config.toml
arch = "transformer"
model = "sound classifier"
dataset = "synthesised imitations of 52 everyday sounds, one a clip"
train_examples = 39062
gain_aug_db = 6
input = "waveform_16khz"
targets = ["sound", "group"]
num_classes = [52, 7]
norm = "layernorm"
norm_position = "pre"
activation = "geglu"
mlp_ratio = 2
head_dim = 64
fused_qkv = true
bias = "qkv"
qk_norm = false
parallel_block = false
inner_norm = false
moe = "top_k"
drop_path = 0.05
num_experts = 8
moe_every = 2
expert_mlp_ratio = 0.5
experts_per_token = 1
shared_expert = false
wave_strides = [5, 2, 2, 2, 2, 2]
subsampling = 2
layers = 12
width = 160
positions = "learned"
pooling = "class_token"
mixing = "cutmix"
loss = "cross_entropy"
residual_init = "none"
optimizer = "muon"
muon_scale = "match_rms_adamw"
lr = 0.0046
momentum = 0.95
nesterov = true
orthogonalizer = "polar_express"
adamw_lr_other_params = 0.0012
cautious_weight_decay = true
steps = 4400
batch_size = 128
epochs = 14.4
lr_schedule = "linear"
final_lr_fraction = 0
warmup_steps = 130
weight_decay = 0.08
adamw_weight_decay_other_params = 0
Rows from block 4 of a small sound classifier, named by matrix and row number. Rows with one number belong to one neuron. Each number is 128 + 24 x the weight over its row's rms, rounded and kept within 0 to 255. All counts start at 0. Numbers have three digits each.
Before each neuron's rows are labels from the 100 clips, of 14976, where the neuron reaches its largest size: "responds to" is what is common among them; "loudest band" is the band of the loudest frequency at the time of the peak. Only what is clearly more common there than usual is listed. The data: synthesised imitations of 52 everyday sounds, one a clip.
# gate: MLP gate (model.blocks.4.mlp.gate.weight, 320x160), inputs 128-159
# fc1: MLP up (model.blocks.4.mlp.fc1.weight, 320x160), inputs 128-159
# fc2: MLP down (model.blocks.4.mlp.fc2.weight, 160x320, transposed), outputs 128-159

responds to: coin spinning; water drop
loudest band: 2000 to 4000 Hz
gate.197:168120154127116143123122124163168108143144123150145158164147138132144118149069149115131091122115
fc1.197:086149096130095211135079123136112133121165127126081117119122095123133123111174158126160142101132
fc2.197:129119119185098135115104109111134161096148145094121132118138099129131129143133131124160111088117

responds to: clock ticking; household
loudest band: 2000 to 4000 Hz; 1000 to 2000 Hz
gate.172:112120113129112121130127111130169086111116138138147144106092176138102083110101192146155139155119
fc1.172:116158158123082153167070127117127139143150113132121126146125100108163150157156149112129122139108
fc2.172:109149130071147144137151098128124093145107116114121115123154103154173122142132132125108112111145

responds to: footsteps; people
loudest band: 4000 to 8000 Hz
gate.295:091165106105094099106096148116132147111107143118107151117134101066093142109147111145122117152136
fc1.295:109184125167117145136158139154116135114161124156138132121155129133118143110126133146134144113127
fc2.295:113152147105096109107132161154134185085128143164092103112138100128106137094174112120134094106129

responds to: glass breaking; household
loudest band: 4000 to 8000 Hz; 2000 to 4000 Hz
gate.205:146142168144155085137130104108059151108112092137147074159129114149130145158100128114195112120122
fc1.205:075090139119131120139114129138145117117112101132149095137130165131099142099141153146123153141163
fc2.205:101133131151124115123157081081159059144129108134112110131136104117109151145125112135097152128148

responds to: chatter; people
loudest band: 250 to 500 Hz
gate.297:143130139137123108146123141127146109154135135132121108137124106141181099134178124112106097139121
fc1.297:129107115113144160115078143157120115128089098132104159126127120104184129155134154095115147109134
fc2.297:128153099090125105133133124135129131140139155129139142149070112087151142125144152141167137158108

responds to: machines and effects; helicopter
loudest band: 500 to 1000 Hz; 250 to 500 Hz
gate.319:122158076110122147156102123153154120080117105143154120113163105155129131121158107163132148100144
fc1.319:149076128112153161146100137140140110120113120105142109142108126163134134137086136152087154130119
fc2.319:096184116162115113128128144097126117146150109120105130085163122104166127112098165141124150157120

responds to: reverberation; text has "reverberant"; car horn
loudest band: 1000 to 2000 Hz
gate.312:145136165071142138118122129100135131119105089149168126126094169127174115102104124106131105137164
fc1.312:123112124094144104147158118116126090122131114130164140125149153108186110098133087106135156095217
fc2.312:135156137126145123126087119116149147098124154123114158119131097087151101132151104114116119094105

responds to: footsteps; people; explosion
loudest band: 250 to 500 Hz
gate.179:121124108098079135105109165115126138165135125141146157104144187118145154143137169133112091107118
fc1.179:185107183150172165181131141153130110136161138142127117147092107121156153145091090105107120120131
fc2.179:118086090117112133113140125153144151113129105108103143165146165134135116149092141119098102117134

responds to: machines and effects; vacuum cleaner
loudest band: 250 to 500 Hz
gate.97:102123134154099095124110155107140119151160153129123123062099184131101153152116159128146134112121
fc1.97:106116148123129138128141117162123117070092099137123125148118102141190120103113161110141135141128
fc2.97:143140153135154133154123161142135122071111176114149129173099138107138130133134126136150127149111

responds to: clock ticking; household
loudest band: 2000 to 4000 Hz; 1000 to 2000 Hz
gate.203:115153150174175161121153202106093123102136129134137130129107167113166110115082141130135127140114
fc1.203:096114152097086125126152156134148134090098151105130124139107119181104132105166086142150151118105
fc2.203:103149152111120124169129141063080135129167095157147120171135119110144132135101131114156119143160

responds to: beeping; signals
loudest band: 1000 to 2000 Hz
gate.189:116102112109163117153120126097176122144128110129087178135146140125145126137151164141149135105151
fc1.189:113208105121091166136139164177102139140126152126125118126158111118113102117151084130126105184115
fc2.189:117145108154104113061106194113111084117122154122094130156073154082142124146120086109093127109111

responds to: typing; household; reverberation; text has "reverberant"
loudest band: 500 to 1000 Hz
gate.249:161120107125140128142126102089118097109102115161116084125082182150116122130120104143159088114100
fc1.249:138159134105091143118140133118112149097155129099142118096120162156117115126126117148121068163120
fc2.249:162137156121108167093138079129131147156112160104127128107125110135113091119141154108104120104149

responds to: crying baby; people
loudest band: 500 to 1000 Hz; 1000 to 2000 Hz
gate.275:156163134102146092176144151127093112153184128170179112152142146133154107123144079158140120159145
fc1.275:113098135140103128103130121115179144116078131162096104132114099143092140162082164143077164098155
fc2.275:147114133172098141126140123122124120123135127155141113115110083122096129124105170096091095114137

responds to: clock ticking; household
loudest band: 1000 to 2000 Hz; 2000 to 4000 Hz
gate.186:106148077113166127092159152100124112108133149166126135138093191102163157115150114123114129139134
fc1.186:141125118138121125103108125134090140175105157136122154141152132160145083128092156166132153112091
fc2.186:132123130154124116105119151190128118121177135109096111144135179127097126128177154131074140146109

responds to: beeping; signals
loudest band: 2000 to 4000 Hz
gate.143:099132136140136134138093128125169123090162131123094077146139115097180089115158156128131116137108
fc1.143:128087137103114115126159148139135086104143156114141165126149107122118159139120159165074114121174
fc2.143:163118108120181173116108119144150118146154104126126127112158119126149100112144128128151161118077

responds to: beeping; signals
loudest band: 2000 to 4000 Hz
gate.230:161118109141094122096165137146156129130161175164153078143151134132115145137142136138176079179120
fc1.230:155070115131085137122102126134110148102154153142130064137090137092107123142103109117122107130146
fc2.230:189104110114146126156126157107107142112156126119116145129164134177137144112126111085115131132099

responds to: footsteps; people
loudest band: 250 to 500 Hz
gate.166:149167136137186092106131127123143120148163107138098064166140116137128068136143101132147111146088
fc1.166:119083117138131138139137107109100123118122170103136159166139116151116124126105118091112134172112
fc2.166:132124136109087114138135150176085151114097101114165158127151134145154132114089109093120118142153

responds to: machines and effects; whoosh; laughter
loudest band: 500 to 1000 Hz
gate.6:144104116126126124095146097140090129153160116185067135092171110134154117120123135177111145122116
fc1.6:153107135126147152102160127085117121153104117138146174139189141100101145113121168127097171158134
fc2.6:173127116129114152158089122087077096124141135110132146124088151137167135136115133113121160152123

responds to: machines and effects; spray hiss
loudest band: 4000 to 8000 Hz
gate.255:154136089150147141066135148171121161145102138110122088184118135151112141149130141121154132092093
fc1.255:120093144118158155096117123095108111101133120094108131116100148084138126127127136115136110091141
fc2.255:111105145115142130119118115134122151128146103100084123160142114107111100152138149119128123121161

responds to: clock ticking; household
loudest band: 2000 to 4000 Hz; 1000 to 2000 Hz
gate.9:132163125172096108070096113154071118133117138110114163121153126132114122114131146121106148129119
fc1.9:139140163090121091058151168107130123092149137119121139152095170122156115134135171126159118118148
fc2.9:149155118103120123109120109158061140168150117114128080109185123112104127134106181096121126143154

responds to: chatter; people
loudest band: 250 to 500 Hz
gate.227:140157105154166111105121131128154150147115149141133172113153139158116103130175158129149120126107
fc1.227:142176131133117124161138100116072131118150109093134092116106105139118111105080105117103132112155
fc2.227:145113094108118113107147109148151129095117194164135152109092146145151111109123085128149181113115

responds to: crying baby; people
loudest band: 500 to 1000 Hz; 1000 to 2000 Hz
gate.83:115099125100132097129126126089135132127144128164169145058110149113128151111093143119092145139156
fc1.83:127139127121147140134126114147141146124102125136157119131144132083084169103109091126096140101136
fc2.83:156151112125141097110121126146123095159132129103082105079157107138133171091123096136138126098134

responds to: coin spinning; snoring
loudest band: 2000 to 4000 Hz
gate.250:147091153158124122150118137132141104099135120103116132106131137128129095137146139115134153119124
fc1.250:113132151158115101173100132128146137106132147149131152100121137116127122110116171132126140091128
fc2.250:145114104105139104103120094167206093136176115160092116122115125152114148122154094141132113127102

responds to: chatter; people
loudest band: 500 to 1000 Hz; 250 to 500 Hz
gate.285:115136092146121160095101092144097176134111112121150185140152144134118159154150134117101176153102
fc1.285:152124140118111155184087125178118183161120123105110153142149116107127097142139135130102182143161
fc2.285:127170133109158156129087100085180121129130097122134104133123065125145117115174162137119130085107

responds to: coin spinning; household
loudest band: 2000 to 4000 Hz
gate.192:126155127096129133122124120092135086135127121172128148165141132156085158116137130119102148154085
fc1.192:162090118123123079122165115102120124136163108152132156108152140144135122163145155141102122092180
fc2.192:149181141183096137160131179139199128144122138147135120097128137146092082151138128156146151121106

responds to: coin spinning; household
loudest band: 2000 to 4000 Hz; 4000 to 8000 Hz
gate.170:149087136157117109105138140099135137153147118139110116111163153149095131106133122133169130098096
fc1.170:142155140162114094169136146098121143125101143079118132103112173100154111159135086154151153157126
fc2.170:116138130120123113090129116141095161108159128103104197105161146133137117159150091178146149147113

responds to: crying baby; explosion
loudest band: 1000 to 2000 Hz; 500 to 1000 Hz
gate.263:135149142123120128137132116106146097114166143148100135134161143134124183126128126138139122164098
fc1.263:118119121083156150133100089114127135132096134140129176149122145132133138107096091060141143152080
fc2.263:153127140073140127179136112100132119099163168095128159166156135099147156161170142144168140142128

responds to: reverberation; text has "reverberant"; applause; meowing
loudest band: 500 to 1000 Hz; 1000 to 2000 Hz
gate.37:097156115110149073144100139172119144111117093143148137123105138140153117143095168124133085165138
fc1.37:130055110164125141191142158117140115093102162127137095134149121110091095174141125166119138113132
fc2.37:107164154152159111091102146103136146116128147160140130154137137133146128092084100116133130134108

responds to: chatter; people
loudest band: 250 to 500 Hz
gate.31:130131113117077099120120112163154162133125148096139130148115145123171116202178134139143145164062
fc1.31:151144108114129100119116164083142111182102112116120180131097096136161092147150138160104102102096
fc2.31:110119141157120145117113160149133102140132055104097115164179065131108205110142143112115110164113

responds to: typing; household; reverberation; text has "reverberant"
loudest band: 500 to 1000 Hz
gate.140:135096124134132142118142094104126145142120137109148096161112122139160138171103145131119112140146
fc1.140:154115105148111136120139134114105167119145137150138050109105109140133154159175113134123113208127
fc2.140:149112119140106118126092140136102170144136090098100162135114149182121119109092144117107120133110

responds to: coin spinning; household
loudest band: 4000 to 8000 Hz; 2000 to 4000 Hz
gate.282:101155089118156153131110137124124097148126150131163103161153145156115146081082160112128107139147
fc1.282:088155115141120137118135127136130094147126154139107151177192157141134106082096184112105111113114
fc2.282:155103111099156091128122136113121158120136113106194110146112150153116122117117183095139150123083